python train.py --n_mels=40 --hop_length=160 --win_length=400 --embed_dim=128 --encoder_num_experts=8 --text_encoder_causal=true --text_encoder_positions="learned" --weight_decay=0.1
Rows from block 2 of the audio encoder, named by matrix and row number. Rows with one number belong to one neuron. Each number is 500 + 50 x the weight over the matrix's rms, rounded and kept within 0 to 999. All counts start at 0. Numbers have three digits each.
# fc1: MLP up (encoder.blocks.2.mlp.fc1.weight, 768x192), inputs 0-191
# fc2: MLP down (encoder.blocks.2.mlp.fc2.weight, 192x768, transposed), outputs 0-191
fc1.543:472466483504413427505500462482492480450468505496477493521527570441427513481471511522518493517424581570459522580421430488496414446479557425495418462538508575425490489441512509395457476447481470483464573478459437565543443400532502465477453506457574398546460473523563562426559476455598602527522517416504476499486531428512472512459484646520456429420500545556584468644476571521449378473565527366524467452527556525445430457483582435426532455510455504569474461550524466465557486486470526376625521478414495551509612576602526464592465492643466551467495420469568525401467515452505526511
fc2.543:411557506429484522443447477548513483470550449553541592466475610584483486472470524563525503489609452491523467511540564459476453464427503508489498520567536433498532489496455595567455494478482503558518454462580483470467503519431562608566551461552463572574532498523522400525473527456438519528510554455535566491456529486487478453535534454476504532542450463473463580418469494535482581545414441572414533537400425583452544591500417576465513474577529510472385421468511463528483585556443585645537464421421527504507532540534465470461445510481529464515505437479593409537522603524430512402
fc1.544:495517510548515385535573502572573489494539469454520488546507443465453488436470553519502465543509452515504404477567495557514517459482477475495527426416478421431490382491492501609496488526557474567486532528524525518479412534496523505444505508533540444528490436473478550565507466549526459487471413574440487477460595528565502530481599518492520546471541505517394516477499453490448482519528532509492541453584499582488478464462502493503445424535512449492441350580475393589582565402570561507458492423417453496459564383483427432475530511514521562519470515534500478487441466533407481491
fc2.544:478536480519503582469473468531581494520513493543480432472540489431402458472485368507599478499600464506421522477467534465494437552473413558463498534435558476569472565532491519398524504362476480422516512546532446506557540495471520494422534533507537552410463466525502538505442472485411500557470592426572509461532435475446468503522436490521480433559484490498519552405481577582477457516511486517478503552454545491487564488561506434486495516554535530472460522414498545473378456507547508479457437479495550477500453587482544488512492501545375533489538462523575550601441466440561552489
fc1.545:520537561431557568434485539527481521541514527515507540485477532511439488474521574471490388485499487500463463534451534471470510561448497506510441479542569535448549585534498450500443525477523533477561545521461479517466578514463539481499549494482494611410485466493536574501497541517532466568522523523576478487611572541583487510462510452513537556453525383484524460583522559427525521484411485503506500461528464515446481514494499394545474483475475487523526512482466481484428502492517521464511478411509482460498455478534503551475430469445456486499511514426421523479560413551434484431
fc2.545:468551549609430450545512542469474547562506504498595520504516521508510558473516431479473485440477469446454466484512489531461517470541444529489506537462539539428451462472439561486542459537502503560548501457562541442461498563503483476527500498506432427518515573544479490508482521515546557472511573566473515432411458495486562586500553408527521478468575572442475464504452501610559392508543502482530469498450547498489498559508478457460454424521437586491504482552457511543501480508481477515477564467475575518387511509445493481474535514522453539509547503429509450449528427487533569518
fc1.546:454513463527532531497500411479466575486504552523541546486492457549405466482544519517502539475348479512518525547567480486541468563505479512459448462511514490444504505476494465503630442532426514544484514526498462464475460515542503524549558468547442583548612507530564502488495511485537489447451499527471479552471506469422549524529542488537562496451559430542560526461550492529525444564502539496530525476549545510477461471530538476402481574522436514369476514541485519508578441498515510483574479402520474476506403516466500508476490478556467494426511526477485513436551596520536535453
fc2.546:542451560524535533466525465409470468504558498528495484532549464488511431488456526493519420502579442497456506502539473552491448543517525471454443460477471527485533542530523518573436455454504436540486494512465513497565557481458446579418469519468499593487543555460444463597514513528566430586519436521534455469466482429521400500521420463469485549520486494476455492454511490445562532500529525466447520438560395512512504505552476555515502474493509461584511429454465464533535497521491575429528453520481571527482555481439528507523535466437517538484509517512517451487427472407456456496
fc1.547:537489522498490587447498462503537550452504468489516470454531504486474472537558579526444497475504559442515508516526481421621463526538470553603459471512568523413513497485517476501481506536536442606514486468412558472570530514510512529440466521525528497455490550540522417411562498448456496464534497565512450468388513452511480600477476541462529501440522481448489509489598375463521478457474548540559504526612534515585456475482578464467500519528555408508538492517448522606517478492425489519484512560497611454531396456476452533596600457470499512562497502504515450448460447433527568483
fc2.547:518536417530491532568502418466522475518525482480484502533522555441523545505514550414479522551525498547493552517411482548549491459529549546452509464498512357445448446501558515620554432503508436492481486510489477535516555484478488513541584413487450503523489537491508612545447474516430480431475479411512527490491492503441488449513540498518535494531551497515513521553578598493507439489497518376539383457451517515471556468457534560516486490543499574509465498398543477507573485523521514540541458518484492534487543545574507520523492503498433519453494507423541492455475543562482487436
fc1.548:550525561498619587552508545552445444526461464582402525427517525489584488454511551457465535477471490529401469406500494417490557437463528453433464471514509548429444490460565476410476424469514489486527481494573455448454492540482502423481578510493554397512435454449474421441659534554483475583555517542542509538516480506597551519558552542570595544515552559523569547465564488549500517417451523527629538531472400509539547539523529428500527564494553379516528597507550563500543587507435447445505484474468520518479375490491489471422515475385478531519469545574463448458533556534411448477
fc2.548:444431478568539561550492555474545477509458494429494555494510411465385436505493488514465545535461437550444459486384429475446527467422442521554449455461577421548568416398451538413480456512509522517408538482509548473559540558448543481547447576556558453534459459630499522375383537483494565468511573465539613500581390545514593508490529533474470461526577503417439481446523503450556460570476534447409491529571523468487440533644461456454540517515430575569562443586486555552590445479491535511523547511375439579658524367454594465584563472537465614549541560571556489450478463538451446571
fc1.549:630458458435549532484437542493484526554462558499531471462497494550479551485556466357553485556488499528459452556594386455552490525532498489482510422477526474547568579516431518451456439496510461468474537441453510507425450612579483490454476523508530488474503504566537485545516396523506534458454453527503409565511511527519540573426412446587479516408501422517517505569531502477443486457546475578525456550498592489542509474537518448445519445567520482512530548521590490401533455430443488511597486452545380518423559467492493526439537455561494471568507549483470472445461554499517508514
fc2.549:453604497499490490523657542467468496484605523524525469538498453479494515439542510508385578530425449522578502511473524584461420510613476429445470504471501560501509542593562553483355582586432464504534528500455489550551433525413464504562476595488545581479544516424436500578550565528526492535565544537505452450500595427414478427503497508427562472461441451464524537516570463486482409446500509438492457485557461511501503489560481524558497493488531573469558507521452477436480506549494515464441484447469488471574471497459419431538554484426465548460522454436444513575502499503441561512
fc1.550:547489553555525483492551444534556532518466419535492485531514498446502470533495564447523530615467543453571444507570445463501514496442476522391549440504516443582477494584479533513446467520550493471477490502509486564513488552477490499506542509518450511466452536546569417505543451503516534450473435510519496516525513565452505505490457539493488536496547557441545559560533532513427548485484516479551511493514495510553464430395469490553557518510557466503547463467565490531572428474494587483528513447445542480522447496449457521502513499481483499475583548417471463487520519544463500482
fc2.550:456444493551485532467539501443520455540456491469491433563502492491545534520544548482345508601528450461488524505531490544558433445598497420521549499534531489473490420493428563506562473431489564526469486496524489466542559443514531513461483571531545519506486500503388561513493598456492531527540486416420516566499510467410532543461480482552467506516527485466540552522421483455530513477456443548503518409429489540532509576533483496465466425462495488460543500488452521433414496554456513541426492506538485499443518501511442519587513412464504495497492485482461578557496497469504476486
fc1.551:557539433465514451487424478476502417513553427461493499514435506448479575475378526501415505442531511536554431609521479405441514576440444516434505494538471459501504497513605602528476442359395555572464415464534386476564540442548399458474546627450485620580453530419448517462543433614483441526461618441568584565549529484503476545507523481427531504370649441453503594481535536514501553450540564460573521513475441572563398481506514530478422438533483591547456472615426441435485439399478458485516497515458457524512502508470464524582506547434495546458561466445539525397545478526577530536
fc2.551:488528540473460554535521416519527630462549524539608554504537575641500511581499424512551592512452502441424523566439507564683442567506541506476497502444617475512543421580481479508524544447510580501495520475509540458525525514421546503577493482599484557547508494471518589449500460494436493517505552637422530415429464592608425442558426453597466523464532473555345481546518552412558385581513523513441481440581434621421486528449511542443403512465622470545528518496392540523534427423462554507423607461470464456590515433586375472492427406392530448456435569408475457573520483498382532488
fc1.552:404538513477482454508528475531436466492558532468470606478613546549523517463453574455476435555546585481519535620552538566523462537472555444501576503551461448522533541452430492538461394480451426481504495515536460603510466522521568470447490538524428530444539453543491460448450461501517494481501574502483437489483519515534429454546532569465458484437509386499498503463485526520539484458584511437489570398522543546502393485573496463398523529474538522549501467632565484529621444538440618566544463559520540597498543513536549481527539495505517493578438482525464478508564503497537543476
fc2.552:455439411480528532547581538572393437536568480522488449500397463530404574604420434555486354462505538526483530493478531426531536473445549446527498595459538578542543478530592523502483526475580595569463512523550430459442519437486543505541496481412501541539583605478458601544527474491461437633482489459475605549448513471555486577497502487484544463661583457449479618536518430582487429512445468554492482445469453458514612524516496540555461433509403517487445434465397488561474599405532489575469521515479521467533462545509453523471415554507479573394525440466569453505509427442493485460
fc1.553:494476548558481524514550517521521555461481492512566500503505623423573544536494532552491507419487491526469497527506508539509542518530518459509521470494593547508516568514484479493464494558447465481526523520488517432510505509556470475550488507535549487468546539469461465530509425489548502574498448482489574497457475536420437443509514531542548587426549538504457457481505585443366562462510462505560579511479440522499463511436551551420494575545499535529535526493541456540496440507529489499447549464508452605483507540458473470484465522509439507542538465492471487505498450438509389549
fc2.553:519506503510434569593476498534545450510458515576528568495581478515469537428535511530571570547537478460406396474538551437460502459523583447502524501436471493475482507501547389542470508474554484549480470482451475535441474521431499517520479542495540552502578505546588629428506569523475517524530486467408485487503545468519463554530475554528488491445527473501520476517556500591470465477540556461388515539520467488559451494515518446544572485463457473493510573465495483508542516497496499444507505475495475508511525539567406490482529510420489528486496455510427453512446526593485547527
fc1.554:581439541457563542491523593541489484451419629398536538526542549481497398476490550443449514505470548410453592574547576448444434592462539470511547467572458579472391431476489507455496589538458495640470515434534486590459465508457590496470532457434495515518424462552404506488530458515529507505498425543501582504587578372505387438512465493482470513561432388621429547487499493595421448443570392557413622464498605591549515487480423563511560547436490526523517568521539467557595437570521442453550494529590515526510455472465526400455423542530455546482543418546460442493530539567447519540
fc2.554:512532564473560401520538441501520547557517426519470485430465491562535407466465461489524423524501444548477467466514478497551569448448529452520526481422552442566426540502528518568501462463491512585546495495592507565451493569524527481477483515394599561639524478421545517519547482513463474582526558439366491455535525562487506562502488532445572509519601473541559541499545520403451418485451498503571460501546439473537479505496437546475510466513490458424526403512614510423563441546520426495546491558546446473522574491478459493435627412541531473485520460521454488492584592473498426473
fc1.555:531474577495437549476616414429373416501592479537477458495428452505540545440609578423423449398494520482443522485638513493461358503480465547347476546541525469390525446450552497497456605525414536463493570550481512534518526498426588502369479551445409421473576539429522508439528519479479426605543529510546353497364495344522532558496434421406437492401507400505476427560482550621517469517511393438501484511606511404573613584450532507486429589558453450561527517449432576478502568512497538525554572465482469493451405432563441482535508514482591451593548463555495552481526443525515544490
fc2.555:467527448524502483495506488526525506552411458432430509502520480475492572457486408498524437576487465509450462472425472482464564515446464504537423540438467517356488520473502484416493552431392480572517416498452390525516500458575478440460621449503557482446490551549462580500503545476466457519498442506509531566552458565449611524361485627495530469476387553537627492421462516482534445505504446424607438478515422523432402443471458411518443528528486533563522490496542404470538435521490479522473467576535641556495492585538380435386601482529465575484554466495504609583515576332498541584
fc1.556:546517416444529509568585564497571494452566465576539429419472505698481547532514412565565580471465486385440544568577505455534489529506493445529528567492542524371565514390572449488493577457460487528475491439509559581411552603536545485563584402592454548370547504490531475465528408505395591541530453489393506555510532573494452430488521465504463477407487403508410509451484446498444429446505554448494516527466533440473454465471549361605509508564609525466467342395489443519466454566514573559488486443477521452474554468471479551428572474481561565571452575416510557505506402512447454530
fc2.556:532436587509457480410460477495484517496494392476414440472542477262466475481450502475442650476466497488561542509461580547497583472425504565516491472502449570544475584565537413480548419516462456567501596454518423534523493451481458466534441487453598493602472549483499390508480596576585402460453505505505499481443480477479485550636464514604560540500616511468534483541507425532476486469524415538409410462427520528524497447562487499558485487491412447496495485613541635453502515426470592460423417463540448546536508490510532531503453574497453536486524392480439384519442518431504428583
fc1.557:503457428463512359516454620409464501462484500474493523538487436647495577505539442441449465531464420394519504560561557416447527535499529595500542499521555556444574539470534513503491491474434483468489484514490564533487515545565542477452549562498608487498473486471496489622535496483528499575493497537487413480531564500530529496508497546574436438514513482524478472491528532524480538398464498462473452456557545490488495504425582490520554554427463515545465521487462484508531468493469469520561497458506486510402574477479492493562446483472429474586446513510470464499483584486538461526
fc2.557:493502493527465472487488537563478515483601525485560470459459544467628533457451522452414525459523507485517417510470578516526568477414426514513459520485536443432423506472536501520576550495435512522440537519524459410514493471461464474501538490521434618555473449476504585502488504537504496474527578487466561533562508563467482389524556536398502464539450569507402523643488550466408495479585554504491514404394446464482447538477415472490486530393505480525447443517552478488424505524517503514518481431492560571478451481438468560477486578440527573526453504506511439607564511529554492543
fc1.558:502422490460508524452465545467509485512585532380532484472568542526537523497611461475490550509565583492452516574476595480414482443455465474560504515530450443517440523475533560506549568418520537562566486515471498577463472537547506478540440514464444481555573522498424535487589552421514542557473476549487501469547461537508356453531534566558562477509546545506506520485515494469439490479456461537520516486504489451484535555464430509465502505440502498552503467587507573559630536452422539454491560410423455490426450499440536520488539546490465521468575449570467490516554518507588504508
fc2.558:433507531462538517476460406561507537519477489564469525432524521513465430477449476477490536496482450584474533523457438542497480508546540484494466512502513566480548528496538490467515409541484504455463444568470523497519543444462475509516503566562504533438443505534461435466482519569516537406482574519564465577445520422542485590494485512452427523512501485473511437528449494489583438447641518561558488461469477543482457443516490454502499496437519431461491509504433469523540589476551467500493457529535483467458476557535545435513468453537494482483510496532522472530434582479443462533
fc1.559:567509483480467475435520497506434581495495411507520555432533478390616470555467594478529535444464614525525548553485471507468536507490584435501433532540362580497421476520521432484564490441470572405427533434476523563532500431323550564431465484544546586529411503515521488511341584523466532552558552396494560565553519550475534523547471471519531543500440593491405460446525541499472530506588502501587490556572502512554550481471474507584500531528581485508427411525462501447480518556505549536489484545488422500494543511489446527658601534489486436562518542460539423571455485515578505484
fc2.559:498431635523433500468568552523603572508434529517485489498410496557454553542459469498515560517461487618448512454521525576454406489471390531525423409555464433493531560512411562514481592475569493495619458523507482397531462491519564472462485505552458474461474483483477476498538518527496470460435518537540599448434467463606595533466474499438480489533485580434426545487460519466568492463468515500468512491389420549449546472509533594520486562498420515488533463573568541549524521488533476495497525458467565584544524488552422528428538392429592433497450516541465486475632516545429558523
fc1.560:569534561495467451511478535498517537428540499494452432487513597560411521513569621530516558462520539506548544540450568568520499546506531500458534491494500534552516524509571501524514496509594415542560554514501525446451560512537537508402489521543560603463454494504533540471556475537470439464581515507532471537459409446509509501462568524566481498438529543562531505439515517478513529529515442523546540497420404562524505410504503478424540529485440470456496459453506385435504511608497563520502482451548498563507488501459494486492502507584424536591466450492531624594519488530426457503
fc2.560:447474495459447496499441495492572481490515539536559560472522452459528541597494509492496520454548529462421444531563493507478536467587506602522554428571485445543499477526403515595499524488433436516476482523478495492428532485536575561575535527464503415498515506523442468495535504477511439520599582487442499464479509521536573473543459430508483477474581527449500451427464429616501465494486523499501501510477485516466512486397543480410457441485518590526572431416523505538509520467548467494475565522515362523517543460510495448501493512451500525533447531489513461433441501548519462465
fc1.561:650536530520489539567464521520454490434453478499515519432539437584427511414489381524536488474541492399484472590625481491586468455478559509456534508528474502436540484572430470599509546444562457524479598555433631386517433492486520526416439446462503543509463418558458505602579510475534496430390488506554531507345522534508402422515517434534443528529466471549611520506466527527496424350478441473528532583513500497473557490488489479515542538515548579580482485417478430533476500481566511517572530470455454482540512491548484543435487449540472416583511470442470422584588482530525532545
fc2.561:513481510499472432496486480515577469470512525504501492509524453502522453388456446407554479458442449513547511487468574490517533431613477560508457547558571498542463556487498507450587453551540542455480545440487469548425538417609435517614427524586556553474532437475591585598498501564487455511508409524472498538579560580472529539575461485479528404493585491458542547458477411458376422460506563538396554387505431513492533518446477575529529471524400427486531508559498502560477476601494593537460465534533485473484437520483490407526514488425558448490528487509446572506381597461463530466
fc1.562:516523443445606523467527384416568576484565554558519538519557522504480513501543460460550476526502498450419539521500488475450478443484429482464496534595443379407464457461542423521440488522520464511493465485473516573393500379507540578451517417466442505545584568512625609531545509489563508520455503551491492591544475545535479518440441461532446534494433502463561469486518502553406508571593480475573510487563519416457526499508461495430401401462518559545477534472529562464472531553379443478508500499452461452525457565471585531486529523491532541506496498567554579482491547455540494595
fc2.562:559504505465416564484424559479575537490519559438490484587456521473596534486468503488425488435478525508509477557558508487469448459560458446415492542508439593433529531496566512528507430546594501504505498524507523495580483531507532412506448572485432492488459485521444418489463534417487526469532493555507530583498560459468505524484527449583462505525474526560516524519495483459523467487467458516491495528631510406492487441460471475486523472467501519545517486415495551501378509544546487417447478545551543539532487489493478484468497493595472529507513501512438487467481456517477557469
fc1.563:508522573545543560469546536465454478505469502527486483563547506484541488478534579481473498501526521573456524463464457547434475469504516461480517544468497605490481491491490460505430532489482526416508507512447496517492526518482475463528481572512554476485517475513480488521466427509543456559488464586509526584487470565558550515480548544515522599468518591455537465518566506487544487512569498499505423497475514479587527624510539623498484424532552467537492507533471471507447507498553452511450605544451477568434483467397485470572492518474446486468412499448526464530544507521520498527
fc2.563:542534435457537442532532571524546556509578545566449489506508482455459458461510457491556452470489447431475464512456478519600557510488446475533457519517499574474501487446426543471480505527505484541515535476554484484455550478547549543473460466519486526446485464464507557494477526574549561499516513532476512436590524483533522497579487513465512486502524459557530532494451480510463407460431412487454539537522452492437493506489512416477536479555485475494483507513541477454551451548579535548525463550548480527458539487488494461535511564498555490497530487558454495477479417430551464500
fc1.564:488526513566519591463467522442571497492416510533434464476487525464530465529520534573531457531507451470447502479468521489493540508460373457502409554496511494583494526515510483498532501507578406480498537514477451491488426504458525538560525539464580461558560496521483376499511529526455535454513431492478530520495551445543510516545542536444499530537524453584429534441551425489497479547477566545430407463548482492610428504592528470492488489545537416507525526437461530424543583506459540464522517492436500489423501451448617525542533569471610519494416455464535550498487568457452441499
fc2.564:504579588557458464521449484509461491499513508506486500461584528427573547545576467501523462444478528533506579458482512532510558472462477570559510497524419480428437486513469521485530510509467509495434466510539441500540421517442507585554470604570425461462537539508455565494529553488576603480496507514510506521509503505459426458542613541517502515473507467511592599445445456424397448521520459445585537507421491502390512430549586489500471490576451490442481474533449523516488509501487418558442532490591483521559549460566538441447497538522480471484488477458482511551456507452594479485
fc1.565:512478438403449537491474487494504588461587479415594527438533424603402516487488578526487519491535508520506417520495507458490479592453473562533473574603573489545493561433545481502539469515525534483506511559498584514556517472543431485587477485405480477522480453566569497492500500519568541435514501490417458490592484524455539542503463530494490510463498542516429505513472551586601591441514477533400446471433496441507492483482414474450482510537450599452572491483475597478476415509451483527592509444523548509443549526467454520496464581474491565516520511520430460491515536485499484454
fc2.565:566440546491449455455520569512500584495419469515495437501515565456535456503521502505401428493430498399428496456471533559462498565486535495428541495522413537519519462525552510475530493538435506555534558481466526510517474520474467540538499533482570484490518519478426458519452426588452476638500457591608555482451520525638494517555594476467518473530485590486465393467486493469533513608480419438494472469505420535543487410494449517551447505510401441531460462502466423507538471513516496498564570501488530545518500477503524489452555506536453524446472471597533517567475456578530440582
fc1.566:399530502510527475497541431488423535552554421445473418430537506537605457506572549510494624451533387629460503619487543505431468473494570569493518609509542517448475492520449345477417510527441444441499547443320462498408472540572557493518588529460561545629490530536545514579582499438387460510472441494481541394511529578475504605617512560413462374438455509502437567443547509566472537540531531439465486423515478565477558521406482514507508449487474621509488489575576397500564558508462592410487508449600445540459409510401459467506455491560495459469487470556477582523438379496514456443
fc2.566:493480377494454532533518603542460513469549516497482518467535519591480469487551447488567509369544715447484440560568483536478606571531553484568486558565510473490525508513455465533514457507561511494567546536566570409508549535422464408623439409617467421395561452462517381564546580514518442413489496533617444556458518470559514399524509502554414495559502478479513336479429470478469494463577430544517550401608535419522541429630412540583497541527433363498530477410449539489457436502561401627468492456431482530540445381489495411549531538467460555470479488531517519433529538502515444352
fc1.567:528449556458470541495563439541424605493493388520509508500417504524583491589513512557565531407528565562613456443573527565456571593507445454519439496549455553427484546498479518551530562441419519495405622562427479494475500470493426508460483578606486617335502421442607523524441563534532559556512451471594481486460542546528487527471511529516470405475481459548560485420422585532422488511545528562444453608405471550381509471489540582495407475346523556522551578507490585363555436432523522404427543406576600517361604526561501505490392470551511480502451401468486547515635590608418416541
fc2.567:445466545464469451538499559527457596544480601435464613489417524446523485502536581470523410491537648515713623544457478491574409451411464424513536549473394478435646537411481546459518509488597484572561459492446572495543554481548554555495539515484506560528444477506378633529516542526535487454526398487485393453490471404452443562485414470420506487537584453490492484461482545523448442428527486495507453508384380490507492464544541460479542508464505559466596477518587514534530568580523539408529575505378382457552505478608527518414497468476437480550564452456486516519441547574423560498
fc1.568:533474463485480468477497535514503513400570473588509470507457490472552504529485519526555557539499506530541527495401469480573560454443509523503417468578538486433513512503503471461526548638560477478503566517447509520487474460524461521488502584496469470475524539505439436459523538452508525524490491506484459588529539471513519433546585584581482535521473542514529513548448511464484559464456527471490483442547483518513469479489521641509443518436488520557452485431478548585513486518444546468564487406555487470456451425496577531472492469510497489501510517468477475461523436524469457492
fc2.568:493503457474507484482459376483467506531494479475481577505518536529480523471583488485440507492565503509569521532503582513561480458520537497471557544540450514449475523510469516538495499501440500490542485466440596522528574500552473552526553450394538544468570470494513567557474433481538535453542394497503579478520500475532521442439485465518540560529525487519534502470490462488505528552449469485519501549489571532475499500563569400492589511442503502478451550561419411448587496477500548467520496538481522446473477535458455485489595456538521494508431555525488482514459466568412526485
fc1.569:543511501490530601472505478483382414441482536414456509506549451561501713518468355220465396553540447469510544611528532486447513572523627489578483455564509515486481500370603446419559365416543511575654461507547444551606506452533477505564494460509478411504462545576506449498530394472531555500580589429476572467527502477552529584552514537576544474455540392544517544617584500527593405350414379409471495437378568458535453663481512450460510497511389502616545456515459523603536481452553516463418474587547553428545580598471460597573513526486502477497502503566586478556494422498561532512
fc2.569:621412558437507536559489440575482482624480515482498506473409537405530470352418461423378357436520508522532560456407622532516459572548480525520572580542556446595600507504424525607585531647552514511460451513507475404507422491429455519525532560465461580491465565503493468535521516467556434438495479537537489468425460584519517373519570418513470493503477541525424485536520608506392360408428465447390444479488431428454525441440397536629532483497470481528382400602581527549549542586517448429557484455494544564557417373450542585436541516526495553551453501530384551490501582583481436509
fc1.570:530530526469517505521433486469533521502492436419574454511479472644426561561480536479588462560495529443535572558538524639477439524563474466437511448484566485527464470522494460460508514501516497582528509480531516540485492512465430517426558450554533560520450510507444419487473478499449593378501459500530504495517509475555495519413521498510404516457477518484518467477558604408476487474463525504523478408495455515503555492529444474464529522477521513460490474490396404405496499460401470505504548398456498528434480527451525451514440433503478498460461558522490534527475495509487511485
fc2.570:497503480462553562519519524455518497489449588539508467517520499504495549572588505392396534510542498536475484484541439442483430439484522517530451441467530524518481498504466487449507489467471516482468450523498514599523529638564499532508543526507507503506484475431402578529448446476511440414452479472468487516424489452476568493537515393566496449507586489569551561528496482494546387497520522565459542486457511496528479546498534508556483515441482496486486533502587531423468533480524462487519546550447482419507595548445404459535500474383482529455513474491528402478515406439549471533
fc1.571:542513516599438493540514480584442474532487483528428505477518397418503466500634492408382517507508514484512464632422466407370515540451425498447413522528426572455530619439571502513617465494476493456540478384469490540473563526498494493496493484473488477542480443515596558462417464489501436426549633572471546543604430513516473470527451388501491503449489499521475495550494453413525485523467493528539423463427485560530517464503499532418538444361485533468453449335481459506533517592564575502555466490529461550493510513520565487520499531438435440467468435465496517389530524464515583474
fc2.571:480417472422448637500429497450598473545519508524508420535563518573430573463554515458549483525562526565608518344553494521546457407481479526597529524422500477502623522591482527533471560514495549520444635524507573450558481526439527497518427447540538482437537593451349511418567402454513529555470480606472501565436486479469522583420493510530678494459475502466472551402579483497482482526575489447471563389581579448466502519476485486502445448475538497553487495496588506515486468464490367522463406547568484391556478504490483505484461521560476552460490638494468437546576414513416480541
fc1.572:516539535503520541454510412479577561523493538402533459469511647708523640584641552486417470553592541488487488464349487364349415484443471431401487391460458433401514524450476456391548448373452470537572496525493458414380570430528543485427531410494504466554506499532511526604523530546498467455485524534316475469475450492484394520461492489547397464398431526524476512647562621560628690625508496553566545646586500526564553489539581484538554442620472460530495471571516440545541564536472478444539459504545517623484505476446430568450470450566586529434456620557398404506524459473475403530
fc2.572:474430542577474538397556526484495478444491551546584504697563571577600482499595552550584528487358449431466430399445451566418377329466548507490368465449485564459367444445459517483501470427508525514512499567484451516551548539526468467564495430459535489548449479424480477572365514449512518494501426378410616502501505494505569433464432563440504459486439493522518516506579596595542646554552644692617502495602560529449570497526534621497516513374565459522492459510473517500529424466628455505456513476441433563597578517521552534616515462430544553452526499545435454472455483536526518593
fc1.573:514488416474530421547521523486470538446498465486502517488497477489523417558509554483608505539535559559490479548524558501541470552527486480515487627549571466473579398499635449451479476495513501461557495530470523541576554603502502511449435541474603468550516550533474466555443480589468548609444437397502505450533523484461487465490434475420478444488493571449427454507603515449487494424545589545476455530469518561585411547535436499460462442497511525402458488473577422469423510542460582530525513517510549521492558467387459481554429451507437511491447517482465439454512496549397520465
fc2.573:604499469482461475537579492461456483599498450474459511357488531454507441473487573535523519474450467498456524488471462530520414386558488477555503513489427491553458541566426617521570437510517581527433450486517523441428480461510561523525484491475534507567531597454486446396488519453568449473609475557490490480464559523470480526480563447563525443492581486492533536479474418468485552529546473474479562490542439541485529513562494498467540448563540406408477498503515478545468521490490474495469461491482500583511526502613490451489576522415533464519523485503435464469503539470520544432
fc1.574:560499509515497425481454524508469542495499527462516507499486512444563518454466612517399463417594529518482430604377386578487438597552471443523450557430466498490466600513525542487449502500448467449503516518470516443523460585566492518462577591485502488565472502487403493513466538406529507522538548467505608528490442506494442430565579507464560413507492541385486445393441456461541400436575522510468524464507424573468511611492511443532462540456570464444526572447546528469395574514605556510606486582545542423492593524430489432447504466541476537523486525510459467420396429543454427543
fc2.574:436500367417477523502554553507482509501529504626525453498513580411432442404541519491551481588445542507452440499432647490438542384567458530549452532521615517540533433464404604485576522494405527495475548470473471480503462594383590536493411462520541527528554539574481544508453461486436549539526508490452549540553515507572474502472384432543419571530517533581521497461491526478410543454496512569605505504462485443588425498476396541430501469554519592553551495434441453531531445584497493432502557499465505520568494487458512405530480532444520532446521449505512451536530458437509540450
fc1.575:533415484602553475496518477584549522536518560564410503510441502487502479458458414431392392538508516561508583485504507454546584501539503461458429482556472531527406504430459453562571564505459583490547502497632565443448496412470501566495533419612617521510574536605521474546510564498502531470530512520338545618456478586596525525510487493444551412586496515526546477599431480481474538438501499477560498483487677516545508490526375632459572543554489468443521390542461525563566466567565485471490487523496564560460514519454504502447500526555521489467530421465429386543456466468435532410
fc2.575:453511553505481484512445441430436462448523487420531513397433521482427529511472495555566614436572554506494532516549484520540501509497522503503486473432442426531550590475522560505432480404580532499506445452426501546593588515487476512510471527547501501517460501457487475526453569500504418535479513487524477388525540492419573542400521461561471499484460555559533559500572522479471455431539402524431538479496455570488571509463609439536476481450427485505520607485591558441576541416477445468407483551555555423471476458477505465530626499535512442507486483587542533608557568449564516549
fc1.576:520543394473562510384498489518461431497351539456472385519488450467429535514503388496510472353496539543531546545546493463386497524536495499559487507422527547425526448542413495552433521478493487542444592494506502510459545462517484485500459474513488465503529431594558416521568471486515462426557526549580479494464495527433485496494510535466501423489491448422638523552498452468492442486556414388556494503582596570530425525482495501510519526550569581481508470433527458494440473563462476544526391528474557501573479485511532486497475529464500466552524387545450467467425553510515537561
fc2.576:482490559576398497520550516506464562545486535598474480502554485581591396447529513489565488528434495486587529458548560521586441512480417438367470564557561557538488482497574553484557601454510480354531446496525443449526494528496495516519520556441563433517534466465531533512509491492516519559484510544457527473493488459380475504444520533570505475499465481521449479492527456511429456474509542470446550458496437603513571483473548454508517452531443483502573465554404520541509471470498521480530625476543519456456482552401483458525528517461461445505429478507424462557479475566558526471
fc1.577:548427456526570476463535471517461541499497501508528514488524602451566563415409581551535439475498533524516505518460601550500473514513370338462536525458514471548471607488571511530558418521520568445490429564468445534461514495459561474477555447615521528517451463549505556592556465470488552516603408497530484491493558507439489529475526546561572488531461553434506536663361496530557511400526531524577547437397463486430488486473506521470525555531513521422496504410467522440496532560453499423420504498501441487453562445496498568518465513517497451557610500484497475546552478523529531521
fc2.577:512502563489475500393505619501493476503523473545527405557391451516507445556486436501532528479577467430467489458569480565597556543501519493465493453444432474537553468623442508484506590502492543550553578533577504598491444577508465461560384468499497503591513512557494431443522491571454520467411458530476532464504447508537509541449493528450425448519529545500546444471508503501548540475583435484383487529460515539514471611445504491538432508564523480480449573468540523506546481432474492562444470498490533512468509536488468480425563460541509448472513457435396474475462577571489555565
fc1.578:493456449465448536444531449455525474511480454553507448444504486536542565514486512518507529503571461544529437425490488432487510497471513423525485466463647414423460452591585509488403516541585448447486411604558513564501501483597538461551520444537536506504523520519582564531489431380467569494382592385576481507445555522550518455525580458476581487488455550527558447482462513566465559525454551435584453494499436507565552493496399496461486527535499488490464604497492439464527527397525468477440544506466523461559482528545481513438508551454506537503503446494509471502512533492540579451
fc2.578:528510482432546445467448433482574503431555541465544462545533480534540511549480522444443509507475532509443406493505559540367424553558567508478507555531454521499432476471471416423547581501567561545493566518559521568528493566566565434450415544498590410484491469450436537429548511508494575436466431606475578497553514490519521548423470597450528608519523449453423479555627516429459497513566465442529453462547549467501535569611562470522532403525516520584495438492646504492455487604464526445542553517457459412502439483534494561460528386501440509417517453435492519463544448585409446614